From a checkpoint of a small contrastive image-text model: 6.2 epochs.
Rows from block 5 of the text encoder, named by matrix and row number. Rows with one number belong to one attention dimension. Each number is 128 + 32 x the weight over the matrix's rms, rounded and kept within 0 to 255. All counts start at 0. Numbers have three digits each.
# v: attention query, key and value (stacked) (text_encoder.blocks.5.attn.qkv.weight, 576x192, the v third), inputs 0-191
# proj: attention output (text_encoder.blocks.5.attn.proj.weight, 192x192, transposed), outputs 0-191
v.122:173111147147145156109051127114136131120155128115124168119130134128179106134139093146140132177090045160174070142104152129097132084132078119167113115132162116133127133121110136091090140128148183104111139108181128154124118190148144164093106136134182112103184171082110128149099072133122155087112133106115149147155110140111132189084123111116043156130120094121117123135104139136044127122042131125133174150155113084152171092106137148103162126135113116127102098088139143094118107111133129186091122131117165142169135162140151176136148140111125156115086131146123158136167131126062114119
proj.122:024117143114136192096142138112136118137140132125124113148135093149091061137130130140114106106174125163136151126117127126094204142079096119133159151128047106107115135195118118146125134132143112107044095160171150092132132074110147106140124127158094155127167128093134105129143118075147132168134119114106134179128106128096147101146127128127122067140109173108183136116110161125129107166159184128119116128147149145129137133227098142121089114115075167080167108159148137064129165155111092106119173161123117180062125125114126106134131119114161161163165062147120105151063182133112140131
v.123:101128170119128142113138130133166099130126128182103103116117114171148169071098092098182134146131190112135071090125134130121099150163097131086133140143124169120167127120128098131145101118125138146111123127111171222119078172167138166126094091138125136096166149152132058105146074110125143117117071169200123139086167112129121101171105153108160116129082153108101117111139129118147130129143104128081125201131098111129089132156078156150133167144160141124138129124110128124123135122148132120151148141102102125161165114042109102091139085152126151067093154136101144119143157164113170099
proj.123:106174112158155134154175106093092117138136174112119039148106146127137092094087143139129120069118149096132152128119083124136159136147151118118140148115141124113127109142149181126135120176110147095106114105097085138104160134182129170076148128140186142137099147134148087138083167102136124181108109143113156139167114110122135141123123151126100156169115132128173096160179079137169113137122099121121085104202183150196127109106192100120123109149133123115121106099068143113063106092130122117122114166147126162131133124158151085112114102127110140184140128116206099118113127041075124114
v.124:129107124058133086145112139134120121127130119128125136133109128127097106151103147174118122101081096160102120128116121148139106140169151123111143170129177074082119038127148133127104121159120120126198138137141172199106167117136133107120102174131089122103149138132146164154118091133124155096120125128141177107138097128130080126139125120077152122132122180108134186153078090081139148131138086131111147109128137135121134145150196108133128100152153136118111148074142128133122111132141141117140109126158127128105128100100137112114125144125134144189153123114121132107126104127118160127
proj.124:140143178194117154096120080131143101100113124141131142124127120144145120107151120059120084145150128098097122124197106156168133140121107132116138122130108130126111136100144127163130049106164154106114079134178090077126164125163204153129169124172141133144127083113118133134125137120132116153103125118080136121095183118130147155149145110124122125109147071150127127119148147138122124145128105130132121127126132166131152129140112094131133111085131124117114131149128140159133142112142117143128131113122139125134103129120086140130137129132154121127121114151113126108116139155128127212
v.125:120073170067203092125139208092093088107108138216132122157107125116152129196128081123120107190173106155079069085164086149148103188128117129133137143132121114059124094153113137112123108128088080129147145114146132164204162094160140089148155140204126180076171077093115120065136153136158126143069150083129085153126137112083105126179119141131142059120141148122134169086128131077132165176202151150186081141152111105134130166149132057187119121074137065091092122129129095197201219164105132095139101156129136109208137115136103115142124092151085127181163095105011152117187154118106168133
proj.125:195147149132120192133062024145138179150128121121125140087133161147104158107093125110152115111123102064128111115125091151163072133132121111160153159169156114104136126152181171142145106094155078182128112139142171069133142137128161124139135142152132110112164150128113137156153142090091132144151078168095140093098110135172075119081175077129128150090157110116084110144150101128102099123143130140155125095124118130120118105154081107132088153129122139147121062123168127140110136115168078131134126077117143120130155125143156165129107163155148119115084146119134144157128164131119117176
v.126:124121128133104124141014141136084125170116130139124208128120190110091156156058031142141159160121107127143118114063162217106075152149132133127177181119208046135114124143138161061157070129131126142116165112123202139128056139175199137126115156132163144125130186086127168103107159148142123154131092137130151148140055122123071116092143181133059096116126116101124089147061106145106160156137141105149145134126111108037124095123132048122177145105148068059074073133128200128183066113097083128122228229123151107139113141125142059135104128142111129104151097137141205145127088147022175141
proj.126:174110167091146168148165083135143159136133116048128121138084085094131148179104124116081105097118119157108159085089116151093113105125150096146136137153097140100122077186175207144166159134105133141160098118166139040090102089121127102126102215200107123104124092144092078132173155102125127174118180058106125121163102167076105085120130077118130125127092143153200167124122132137091113134163141070120120160133151119135121096191052180162129113138144150121134110091140135121161148087130172133128095124126121107073151072131130131098134153133124151144117113118138113203095041140167126185
v.127:063132166147117144166196131106096104145064159128147101138162167070133159075175142133099132100147189077109145098185141125149159058127204132180127113161043137173140173100129199100107152156099054153143123154086095067132130088151078065147180125114151165152043127072129120106112139118075110125161098175153105105083160074122113092110134131110191095203143162131127081063227198079124125182182120118144085133040205132074149174129062115106174166192164103143131117123085129095104143156150126140092104117131124149109129194163170060158098122146149130152072076050144154129128147059157125129
proj.127:183131168131096093107049211164150148092172134140128092100111172098125104153178126158154186119081092114125153146132132114177094178146163159150136108116231152158156108106187129140115142132150134128135134085107084154130114174098108100071061060036145126117167139163151190153101091147077066010154151056139129081207133073137217060162166134116165113143111078108088132130120062174139149107041130144181160173125086121085117107065114120163114140171137022132165153098184133225114129077150138125109143159149130120135181080130157111102108137120130104070143191157113088089202106163162184127
v.128:127053164171090145120145143121131150128151150177178149165183145106140129127091130127202063147166182151132169131070172119066088127118127079114146161121180178073099135174121090112232060130089112063066084119142148120114154125094126138180125136163152082135114142093146108080187088142099155147099139125074161120115177129065141102142212148178139174067110133069164163078093131079123109102054146190126255139124167102011122123203071124090233072128091157108120115123076118090183117097189101077135185087066142070162127145170113137174183074156062126130117156137143157112136164135160119126
proj.128:111169126126145120133110108032082146125137115174126111108162140123133112087126123108115095096146078132085100074176110115106121117110159148145114123158070160186175127131176161104131190170115082180128093128067131084109110100135150088076089200099157185141126127127146107146154114046130105182125112152166121088169054133127084151084041065107123064184123087111156109160118136135128132174165128131078112126035125099127165125110098162228176158190198133095168124107158137149145138172102132134163079170148158092127178146097229134107167153133177129123159104121105142098119180129113065177
v.129:127105126116121220128207074163129128084148149160210139113221114127122126104099120139108168149128172128118143109104152101127113145072125142114130142119151094124119168090121155118144109149087159179086138108073141143083118124154123130153154077166164128174156123034125150146062092074131122126112196127120170086130100115151099170123111144109107136152120120109172109178121203134131118094119119128116152139139164133197150131120074219109136055128115123065129143136135147086119149113110166139116181140115113133127141139096087154128133039148128094122155091127129082133185099124083153111
proj.129:154135117170169143134071130133152150066116098063102155146146124129112127113147080155126077129190126164128094053137148111156070110132105094098166099163193232125137090122118118147060092128136125116151148128141127050200160143155146159124138139122097124122114080125159124146098185137153143108148109106168110123163157151146174106137099118132205140127176129078102222064120176120123094107103119109127127120107127125056074122146133118162122104149157125139170154041145129156128051144121120134196144106124108131185154088145118183094066130137120194053111154106079168133103142184112086112
v.130:103132162049144106122104120133073064119112120126113195077116089127158239130124055145128100154127164173183062108175174155064135080078108110130165109117144143133107168130091115161096147125144125179118139061128154137113128151096160124157131148054174161146147125162105161136138136109127146105123129168148173143076124135149180122100124073092098112171144133100168181152096204136158116192085113099090127097144205115124138102163130103133153161185158124065126119073156134148020205092099138102106124113130122129055157178094127171230131143139120101054106180130162105112141126085080005150
proj.130:126138023172126130105123105099136147205146134060093167165194168148062071155095140135156098116114132132100157181094093075137130117128136094105096165149092138138132112121084184114203127109060156125089179122098227081169176095149175108139081080116087079091156090137089123080156089098130046174125125137184123171117096141116051124122137136135181110150053170134081120106157125206116164105189155160107177158183106143102143132089147144134189057116149118132150118123181133067166119057075136135133118114143125113171091108119161125107151162132125147089176088157132160178189123155158126151
v.131:140132130120129101064108104120114131100100119095124118168138164095109125131147150125139148109183116111125157077138160131135133095125088111128145149195185117147180184151116137135088053154161130113191099169123124103145066117117121117167138158094059156138136123160155100110152093130083143187143164131120150116063070125191106149101100138175154099072082165154116116133114109197122088138150097138127122113121097152132130222168120136020102200130113130125075149070136080070166082150116129174135123078153151102125122113132121108169135142126159140033141134144143122122137121146134200140
proj.131:147154132139064112171134094110145160094102170172114143064053114143126130128057184099149122182073147161071096155117149208120124168112193118118144117071124091143090105138129176117141138147134166107126144119141119136165174183097150110132119129142137113129134137086145136150123191094124116051076136133157113143175174139107115127152158126134103175175121106129113099162111122105124147113153119132181164143132129076116119126106158127125112114121182138110158121052107149118098109127129119051090082130115122145171097115108153115082147129066117134227128177122156164131142117149128116109
v.132:149171145146125142114128146099121163094114154133119139135121127145172139148082118161111090150125121104153115147103127151130140130191124133126165090093079144098127124111168125129126123132124134124117125134133144146131133153058107068085101100112108135105138141144124161110129147133147141104161125112133095118118129100126162106130093119121076135113131125169120126091099077149139124123141140134121143136151080128116209136129143125108121141122155135137136135167128074178096129062144153125131105151163146102135160123122113152128124108122188091154081136175159180114122124135115113127
proj.132:124116120096128134096113138150107104156182138139128128105144110098088110136122130135156165147154196132159139127127132133126127154136088125132095171130116136113128167124077137121170157138152148132151114160161124132126086125127127082166133117112128127137115091152075052127160134127113117134092119136123167132106124171128086110134129134155107108147118122132152121143105089133172126135109105100136122129154120107134074118121120130156130127122113169139124129181171131119139117121106134128104148094111166162096124135101142128114128130170143126128163088132090093148103141130149099138
v.133:130090133159098112092165137121137189116083153116162140178164121157166110156128038102139152143173138124099139113128130121116129135162153145080114081073164144120097155096104104116161099127141141069136046131143129165140118056043144076147114113111116083143128137047073070154139119170134172162089124064107141106062161136127169105158118186115131179062089076189089154105133071101151080125170126116107124130104147166139183127106144104130068111047114124102125127101113186094172127137132175168133255177130148072128178145113118110178143091166129083176124151133203146137088193143129177143
proj.133:190155144066178083196156157131152114095165108133172072134131126128166163118154201140051177115156188168223090098187079167094064128110119150127101144144094155148205072108121086078145076072169067158121135151050088114064136147139110128138127146159181112140124121211161215082087173119121159087117124127115111155215129133089099129095132106160143103074175136121196124179065124150092153141101118162180131119091093090128097117156095145140114091130214122163137140144120111182096100165128088129100001066091161188116122134095198110139140060185123115057137102135071039122086134181171146116
v.134:146117169142153127157125183183132126140146147138160110147134115120139148152130143103126126095126133131155134087128062143130148129135112164132160126111112124093128105114164079131135127149092126088156030150158083107120127131129107139096156100100111115118094134120130132137146103119169125137160140134099133165130139119128123085156106144125116123116122111152132160124093117132161107160125177128129124116147121111114193133161133163107094128104129129160137140128108147124155120097130133126132120111133137128124100130077132145123132161077145097140100127127114144150117093201140111083
proj.134:141156098097133094116172175101106140130147111138162132119149129120147127120139100148139145151131128128124145093138126105145111108151094099148110104119110132111130141120122096112149146135126122123111093144087100128131122124088124105146113144193146141124177127145137121142149136157084128137133113132151132123087088128128120130141143123088126111123106104127126123154111117140130162131120129103127118134126096151167129168132082090159134119194115187133090131197136121097091127147118162152135158129127130077116142131117173116132132107126114112138159123105120128099134167117132128135
v.135:053255231147142133169075133124076075131158143100093144094117175113134121094181146162129164105156088129110035065147095165105148145171167124160117137170043112141058122050131122114097101101121089125096161115201068090152128139255133113119181096072141062105124178131138170142031121148145106193132141083118090137145181138092000157154163114082160137205121112050131096132186076111075120245109101115076087161134191098175143143118170122055113172072161127115188113123136127157113194177124095214163208133124124198111180182115169088143112124133128148130136134031136095149182158068122145103
proj.135:180000207164112140034156153114187166083115156117094126127130048105099192177151071109158122168110115105148173100084116170126129123097120129045125110064216181048113143131118096253072105145140126090161138119136161142128138103050125162184136139158081133165128168050176142122092131223100176095230160107116171114107153111144232130113163128123131128054107196198093154078107152137088122080127149146163151125150142145197223129114052122121085109123077153152070133099054071113174130134130159076118057127127158085166142125141122159121083108163131043128113088182048204080152140080135175173
v.136:117152131160087158105083178086126155120128139143128122156171151161135128098136153075134094151111109104151098125105153124159110133171140071133134137106134119130091116136120145096099113128120129149121149156181149123197132121058167061058108126129085083131149152180145135094146113156080136104136134084131111106086118113121070166119114141113156118122122131155134120130147108156112203073132115120103191128177148136097099095116125128119160135112100148186184075138180071129130073133136097063167092118158125116169109140177169098129128130141141145144212171118129187097125136133143129126
proj.136:104142201122136146126130163182089111136132157099109130104116114123149094168126109159156124108090133135158148076127095127073160133153130156143157128136105107124137138115130086149138168128131094138139123133152093120128092170134096113133199122073122169170127156175136102162109120154119129161121138191085118117133129182132097121136128101127113133109114108107151071123114102108175097174103133128137125138090162072160139109090128118169084155150155091082130147183089117128122109140133131146082124158105161161089136123063120102124153126142127119141090084119139097158112123121126125151
v.137:122129093157114105161125104131121112128106151164130088178184109072135121146128101160085177081138136142090138105154122119109133130143151133112144131130201122124225130137109143197082094130087104138179090130135164127167057124232184121122173128124123120128123100154137135115137116065125140121129145142146148122095109116164142179084127119126156103175097158122128196157117149126105135126127049141134095119136179102172090128078128164078129137130158131102126148137130136153088103152171150128135135153130086134105113135089095152112127126050091100109195099142118103104167166048108122083
proj.137:119164136089142093083124184155128124109127123135123130089128165130133140159133156108105084121135136130123086123094118097112157143130072092112128128130068166131028142169163176133114132122106156076119149130124094128147202125046102142104127082137114120115190158115146130099110166175125121063135136102179116139171113109136090123150156128135153140166136104114119148119151210150142188104105163055110123092125124132119169154150155111125135133186105124123131102063081127110137097133072196087152171152129126117145160070175165107055115192154131154182129135112173123146128112136120092119
v.138:129127155154121083125134163154139137058149180146131141168101110122100134126101136122100133107163099037132112142119153100152129173078136177178113124135168115134094202077186148091215104170136211086077082114165137104111077101070120167130147073157116183161141093104086159142076203134136045152107186186128146091142082107126106115143165117178143118146100103190062099112115111144129094133064090101080120048074128115128064185144119119097140119127154126102144112137138124137113164102125127159090194064125115118175154133117064170048133108126138160199140110131132154236154122096093121155
proj.138:154130122092127145168150145146121131091131111112143154047124129125128101104172113141103107169126223142129143107139196111133083087123055070141197132155157170090082114150067095062054106119130090210221180167172103094167133232103094110137167129103077130114124101143127115136096130130143128170204092075135144221121094149145192118167073177148128135118146058128150177152117132107157111110149147088102138112142111131129127151116138195128087112148137088118167135114123112132143060131200192084163132128177088129094112113148127110128113135118135156089093127124135151024129165114180080151
v.139:100123143090113129071095149124159151113100137115106180156078226144106149142111171130093106117156109098057173170102136148112161067159052124153153117117141133105108071147132169193093088121126144141139115130165149131129123147138164146102102167121121171116185155054220116129118183102125129093165093135134136119130117108153197089087123111136133229098128110104128159079091132172125133154133133124117131125131132145131060117142194112124130132128148124080144147094137118126143114155128163078144102118127168128118122113164085170126159183050123101097071143154142116121113117099157118140
proj.139:131060129168103131114167018151137078127116097120122087106117066116141157168128135073089134157105118155135078089095132129133132179085128135135128127102121113154157150155095178115157134134127164036183113109132230159082143142108124121108189134100129140063068080128066131126145115126150137154091134122094168184128139130133083121106140076085084140190129161141156038106135133108139106118187104093104136133150143098115212126147128164114129106098110128137132175130143152085121134150132080129132141153153123103174125103128175141079167143132164114216144169114139110131146175128147105147
v.140:116189090097111190148152123066129171096152155092121173078106114134106096122176152174118125082129087149150141161119145151163136129120140169128114128154028118178109143130162149104163232179133180137099186132128117073065123135140152110067119120119118163139137130147143198082203152124058104106147108155145153128124089157126084121081120124129123111180138125127117096151143126175093133151112133045084094135139126127141118154127141144149125176142109135119152141155175100103086124130103069151108081109127114143126127126147086100067084134184170191123105132116145060182086067132131138155
proj.140:044105128113168123117107156158083136117110083134133142151128153104114123106142128117194115174125124068141154163142135145145099127139076129137151128090240116104116156127104068167097058131140108122151137124168149139135117132223091134127097160121122155129128122165141102171081105152143121205169096119139122122114107154124197101116110124126122151084130119102148122101148087104191119137182109216136106166176135133125112135115139096038080147082131127177117123179068121146147116138159128133131114111114118115075131129090116109203099130125091122072104199165128189115194157152083134098
v.141:125213142124230093179129052187156077127113094087132149102065158115128129144160103106063081136157142142184177110054143152127066097108106128188079136112091196133092110077137110080124120112153156078148118138116135115134139133104006137122127159100156121132123130114097130127116140106113039192127202102158134156152104120129104131208153138153125135119114169091183064025116097102164147139129152093098127087126112147071142160139174130103128032167174152153105115114089120116164066120097122124141141121126124153142132198130142110219153182084078140144164085146131142163171141159111111132
proj.141:158048110133104205121141093099164176139140132121114157129130082160095133138126116125241159059078118109104118079128113114152180118093160122132167112129121103087147161097065192055119123166118140132114086115231116117150161126103176134129146171124051068073200144101098108174058128143165109078043165132162195127051102068145147150106121122024114172186159103110054118157129255100082174148135066132156128096108144143150136086140133173149125057124028176062201142100199128192086184096187141136092109128147126134077077166169108172083135143011177122142107077079129190186150149102189146233
v.142:180074131057177069131115065129127121124133092094129124090125069123140124067092143078062135141071125155140126122217065152109127129132137135134148144208195174154130133175168126129109115143181123121132042132058084118139178129139132232118125135155063168113125011054250129163135109109113163130230139195168139142151177152122125106125118135160095084126128136102046125125105107116100102124147192157196146098063045115132174143220095122126161125182146142155053181149119137132129188132060086176118029087157164096137112094114106148109149123134135137122067085062104156131114118143192198078
proj.142:104179082198050101105120126147106097124125196216158137157180216144114067013105130135180094157191109127053222209169146137174123080162174126126119146073053085138132108038134099111159201134167093154140140136099138150108112169083131049099027178174148131147016161092179142125146124146086117124082129060139120071078112056120128194150126134074124094134118147133145128135124022201127121126122129135058157180158098199135098135117108164144173168147154195140125122163155118122187076127135139145159102210132091072166123100172142070187154077109132137128108156136091215080117135080077109119
v.143:084149171141174091150043172143128127147173031139124190161081124138071148140130130107036193142141091111157101130137101152152097146114133110208109184113133142140075080121235125123050134089134161112142037095234119118152137093066099177039113182159145104073123128148202136174085211133122090124177126087130127081130153110091128160161216125119165061111138087140083130154164082138069148147104139079117100124047167094102093130149168130099165124126153136134123034154110203177093174173153145134172165104133030158165119156150126116091110087120102132146190155092077168137147106112149178095
proj.143:132055112171123138027191135147095057153163145150150157128119145140163106079143097164131141133086157039129168117143095064141188034124045156107127122116115140059141153130086086105143164175082126218163191120127137121105130128161098131147126099139088164103101144123103145125182074143192219203140138126103122118058100128141144159187101135109157115107136101129146101105155158137129114116148126149121062154109141150149174185098124162155123153230121115095091123198121020133144135096133149103091107221172079048078087087121106041080171118095221113133075131161136138084148100076187121207
v.144:129103135135093138113085163084078042079129220135136145190140127124131181102054124143119108118131129016149061107055173032157124190156152181191135122116089149137098114110179141145134076169054188106068116105136145174120124152090153129070145029197154110169118169186223101134109135118161105119178122191146159087080138122125146127151129090112129091153125142110115151112198113150114192100091110062120115121152226141083111108124105136102148121092145232160128138170160079136104126073116130073127139131127098154141103168117177119184073119106186167159163144110152164185080155118110150080
proj.144:164127101126083161102077172170096154149105100116101143125207090134126077127145037139197152167088141128130166116144127072140138153126065106111125111156109148000109226122045161179120160118119122126141133125145121125177148138063133160111157114089067132095147082118124107075143065160098106111229146119169142144157104167209189124146103184138107129138178114127079158031145120154074110114128159158139126109111115148216112150114112180128149082162129147156130130157126131135157082122104132105145121127176095090118196109122140149105131201134146158115108091181044092109207102063160077110
v.145:118125115116148145138131215125150164147128100141150205101143133120139120192126101122035115147105120118255142123070166120075134123089096086143126110132126107181131126122147129127197116157135203159160153167118108137083087129087124153120058132137156129190119133150105144103115153136107140115123165097104127123145108128149094120119168124120120068106153161195103077130074091133191158144094128124141147105119114058124144110132109161093170124152119113109075059151162116102136121106134127093067069102149176104140097173133107129107136110220141103123153143191176137138152106126086129184
proj.145:082165068138194169163080095137151156104121118073130147111114127151093083075131114168194079071146167193112123130168090125124099101148127135150179156133114125168136152072104127051093134121131125218100119147254142088126140154195109112120138123098116146134186139109121054122074152103153090174059107178136110187107064184130055112098130146070168164200136068129160158140184172092189136076143084148099136120127131087072069112123202124143079115159160100130198126147159120160095077125142188106172174122119117150094110088090113125090051136129108164158090105128109145168172095167203116188
v.146:092077061126096088144133114092148135147112115065125188135102128151110108099130125114106185114169123148176077106133082101151111103107151121113113116094159132088117152110191180116111153147104184104168136080183191129145128101068164128071152160138147125128148161076159104114128129148101118112109088189097173048116130143153204206144131112233170192070127119126089211116131182143118128129081132099083129112116199081147088000156117154159186113133124166059108094141068118159068150118158138138112189150125110139113126122141170124132132107154104166110133132157117128189105156110139131113
proj.146:115110123130128097168173185125132126134168125106138134242162150127103131124146197094154125075095128149123255112119100142137147098079124093134177158205134109176132163131113124128126131079102047136107076119106124124028111153132091159152123126092134152098107140182168167113107058175152056166199195129138067093204113116135072153074140110093121091133128131127145108080132094162158129140190146194108082091118108153112152165105103140144092142089135082144135116168123073101143121138139105143161043189235122076133160104076132022121096132094119142151102127136178118136101157120152147112
v.147:117087155122120093084094135130120112128124104097122163112140139164104168166162176090114226108135068102111153075092112121142162078123088121131139143145148107126126068150115172186015111141131135140134111106157132145138155133149191218136137154130142114118143143149201124165055144131115126134192113145111127065127113119169117168088126128124135167083133138151128128100140132189111143127173167167122088112104164085124081095117094119078112160138076144073069127089131127118132086147120163160133097092113164145200100071173144127075144150170144126066164136142149104180137126117137154126
proj.147:179105130205112142169172082089117118140120128149159141143129091111130107111086109102130145164078089164090143136126137161117128181128177132112165142124048112174135127126124134129166118181122142095132061151064116123110163129130109128039160143125138113115063113066126128128209098121148170166117157127128148126152143147131126123113131132129043084142061135175126104101160110075111045146114133179098133141127153109138174134140128183146141139122198099129134161124108113102127122112147036098127130199160097081148136134100161096189184118078158138172050172132125151125118137073107182122
v.148:122168179180098107159150144147156098169126117141123090127146176123133099137147182130109144112140098123109149116105118127081114128137076108141140178154164086128159110139070138115135114122084092109144100131099110133108080183191110171175151146135169086125073125221088122135125130141141152171173165086136110185133171113162105098123165138082089067144114141181157097159132079126159149169109116200151076161122104097116132131112122110089061159128070107130094124119118143105120168155158110166123121078088183153138101108120125130074157123122144116093203081169102128115102128132128174134
proj.148:175117148143065156086112069079119134126127139130116116112124059113160134114082128144096140130105123087088077136109131140115195133106184166126130080155059137144106095116151116108078132182137176143114080163168116138151162094096144143134146130174124137127146149038127154152150121088118147099125133192107131182115092131072154094157138187163135130138096134156123161109126150125077116107121172116154181100094175096127149135158119126134225147107183042107115125076090138144168118131133180061122128130106079187121095159186126165221128157108147145208069155122151159123157093061136173105
v.149:178146181114194121125126105140147120174128167087131072118130104131131136124122131126127083175118135166128124129197135138111190126132118112043129113137126106122098123141063107104127161115121108095125163126113117112170162161133129127204089115073122119123088096144079140124146087155168145132139184113129092178124172153111127079132133136094088130155132112109091149115094082147159108123139127164163120131119138128116161127128129102143103128121131103136185168093136122130186138147104135130128108115156184115096129117074128109141125148090146127126144086105124156096151108196131096128
proj.149:138102146146069128135115115115128128145143136160144122121125153097126140135125132176162135099150125101137124145134116142142116142141201131166094125082111095120131120099120086161120114142168119140102076130120121131108105080139131123129125153148154101136123140118150127084129125125108122125073121126130131146081093083108151138103139125140134137111116177141148092193123119153082135158128135130116161144134105134140141129128128078128158096112152128123069126138127203132147177119112112134120104110103145154139108194101145184162180083151119082128131068130086132113133115127112147121
v.150:127132234101115105141100178113136122073108077223083146118155135142140135080150071081177067144141125127142096052182191157073121111170110115159141139149064172130128121159126114056150064073163089130132115156191159149166093129168126096146150103147109188118091131144205089144131061082173166183158118180059129133109135118067107081136190096120162085083111131165152118163156104116129087158076047133128169150096104087115124162172129091117150148177174123160135135106108120106163146093132113126155070139142108077122113121124073084138135114137185124158133165074129135091159180121090100130
proj.150:109185077106084179107093044114116178086106176142109090120084118134118049118089141172149086128103077134102081201174138208161122119135139129097075105103133140113148128100144141104109193156139123169133160099118126135109129108109144033159096239144171169169108126072041127113200128123129123077086124138141141190128072151128200187156159115142126068129190135185130140154068089098117212093128137157188151146056142114126171139108123156129143069139167134132113152123111117133118112121103110068101124099104144143124123116133132189146127120145049030148154102187108192119149083097189107174
v.151:130054068113038204135127169136116097102140128127168135127186110080114164176124159168065143128156124081114135134121157091165114116156096125124122115122135125040145102163056152141094202113089158129101159127141142172045144178130145124137109128158142140109151132185160112097124155106142123069133106106138149152017163139156209122126088122095118132115128122136151127144147114136131210062152147134128054157116202133117119153118124130097170128133101121110068164170163094072090151107129208064192124085089130145172095077129184173129103086122185158050173129143128161127104056142163140102
proj.151:199107191126126122109128125122056125215172120143131147125144105118172128110110114089142179123126129127168127100100177121120188211136145186127088106108146111084125121138075097119143077168128149085126083124093109085196145029178160197141129149118112102149067111153012126125164077116129118144181120158134143126146150174116114111132115156178073110164109152120121095089141118124060143151127159117157109109138061151162105129130130098146217143069174077134109129104149163146144160080118000148098127128164099095093099201079146180192190162126173153078128122109068076141148122104112073102
v.152:181079061191173103144138044147145212151136136087142120141061046133102106100144100119063145110093132169114132119150124114132148122102212189145094122053153097139142125123169157128168185165149136124118115089088144145133127089136118131107136086152145158139105071092098131151172122115116117161110135180222112107131067175140115122122072114147136087150109132077086110100118085126090126134140104103139084077129123167150074142114160162131101098144191136129084152147120240135126128180090100135052146157119083116117127152114129098156153157113118154206171095128115083160114130122137148147
proj.152:055142099111113165153123154132126065096088085154149134154184198176131125100166117178127083114146116117127154174189082063180034129103080106134144115149101132148103129116131107116081093098141084150110157135106117128117151199111072155085066132121146087076156141131203134128046143134144090101148138037122114168102113087128136132104122087081166160128226097114078193162142193134116128144120126150067125147137159162095133109155125162099122114128119191140170138127127120163125124201143129159151128131136110110088160127152113124152104094117102144073109174125154137081164165138120154129
v.153:125108125130057095160129134201127046091140106125156127179223110109104136121133195106129134099111193147175132058127124143128119141122081127128123150125166180100111244072129087093109140139138148148081131104114092109108131143134103131134210087095137074160107123116091148127124127164111094146126131114131116155169149125130088098131071148129099121149125128125131107166121155129166180158127129123141125103149114192118130129142118078189135093129135141124136133089129123134091146056066114122128129072073153143127133134085179181179130137162124106032191134162161161136125078167166134136
proj.153:171132167135152121099177155126109194178199178094114110153145133127147136072081098123118118147132119139106201122093092164130143100106187125121157073158114092146151045133067115119157157075136118130130132125135127148178114180104215124116103113120111142104137129121169169175095138139106109129140121135130122102076168063088113121087177124121165165109088135122118125115090092147135092162129133089130186119129095118135127109103118194145113141062087125116127161125167136113154121158155164194126109136111078146236128189111102155181127110121159118116094095029141152114062142150081161075
v.154:108113085113123164109082060139136124182207122096123112116129098112120042094114143155221128172107147130063088160156109181129158132183205105089180126174208109138135143146085109085128097183078086125054142126160115125089126119197125099117117102117127139118120086139149159125141051184129070130073153087126073137096209168134134133163106185116186141108086119056094153150160075095097130140115070153100117164139165129183102160160120124204175177104171109085191135124149151157182134148154117116149248193136054158099126179132114131123116122107048139064123143103109130082161038141204120132
proj.154:099155238138095132142173132119138097108117169179204125106088112159143223135132118189137064130129143060130106084158128139117099137090134103132129164111134116096106097128181088205095135172156118119150152113089132157149091163127098121127137151130134111125111133125162111132098147135112206120128087104137129100148092099109125141152116074130197150130129146119105085171130108135178107173130173101128143147167113143123193129102117139013114178196167131127085143110083153128111155137097122063103008098136161131134131134126102093049095129143175118104128146100145121059140149143061135131
v.155:158127160139155169092116124104114204106118161108156189128147125159143150133119088115132143139148120109145127087096135164146124127159151090106107147104145094118090147128112163111163135199152139127074130127180147142099134116128108074107111102094141130126126154127182147135047124143120112146147141115142120094061056111142086177121086137102115210117121154125170089062106120136096109094128131110096135127132140130138139118125136168121123106125138140079119138126130110118116061148136114188119121129138125121128182186123118114136154067156172132151105102146178128138141118132106180129
proj.155:111116137159155169173124137075121151095136145147118130154185115117072122127078092138191097120132136179122149097175095150084018157136152103096138111157127186139118141108123084176097112109176094143162110126113114084145122182097073127111144143061167133183107134147184087166090104118106101123127135108148142122126157173123115080123113092121131106133131135122117168155096125135139094163105126228118095185124109128102126082108084143126092098068189190173192180126147085161147102140157118087144098081116177156112172114092177131150123119154129129066087121116057142127126214122135135155
v.156:130195122164123127211130087101138128108128163121138153122159128123147202164138155144092112115109115119139193095119131165168112100085160113129101109128085145075107089119108140128089229211105175083146162112192180151137131194157140134094137109038129117158096112099135151063120037057117139093197126123070134164095059100128094057093186098122115162129168114119151158128120133186144118128134140065120133094121182093094114118099131136141180109161092153105180133080123113128130015115116131130143028122124143140150094125156081097112140148077155147156153110146108088144206109163146080108
proj.156:106113134134136129110125182135114185135131097068137131127133180094133128148147149124197084090118101084148129089127129079119144126206104162142138104177128176165156157111071089131121080126131104130122065136128112115093119127170118126128134146132126138116154154158112102157085111207143109144073115128140122139081057114171172103056114083092115096128106119080141145114156147117125173170105114137090112133083176131141177124095154129106074144122159129169158130181104167121124190119122134157159154132135104150091139107101151145172168166119124111114109128078149177189113178129116111132
v.157:137098137126050090116138155139127111115103108115129194133134131121109180117106174156055119146128154092147115062127161152099147113098138109154162142129164120101157129130109154130121057127133127149090159130154145171130112174128097106160115120152164105172106138141120117108121133129114136120139125079119065087126115125137095110086081118116121107121150195122108119203134086163139184140123072145126129136113135149110066117117118064158152141144153153089087117096130127143125152087131137133101127115123146088161138129157158092149151126191192119104210157182180127104095095132131141144
proj.157:118128129158085193127102038128138194169135152093087121144127086154145117083109145117140080134102113128097125191117102152117096135078140157078135118141085105170139070128103153144119184146133161145153131117148145146117167145137163132105095125086162153107154121089126129129139094097133137112130128171116096201128127170118140078095153121164142123168125113174055141107139112123112121120191175154137137154080142058138135126128149203082134107111210059160157158105123142091160095122111086075094080127110112151160114137094085149159102159120133149149092152173130128107163126127115153132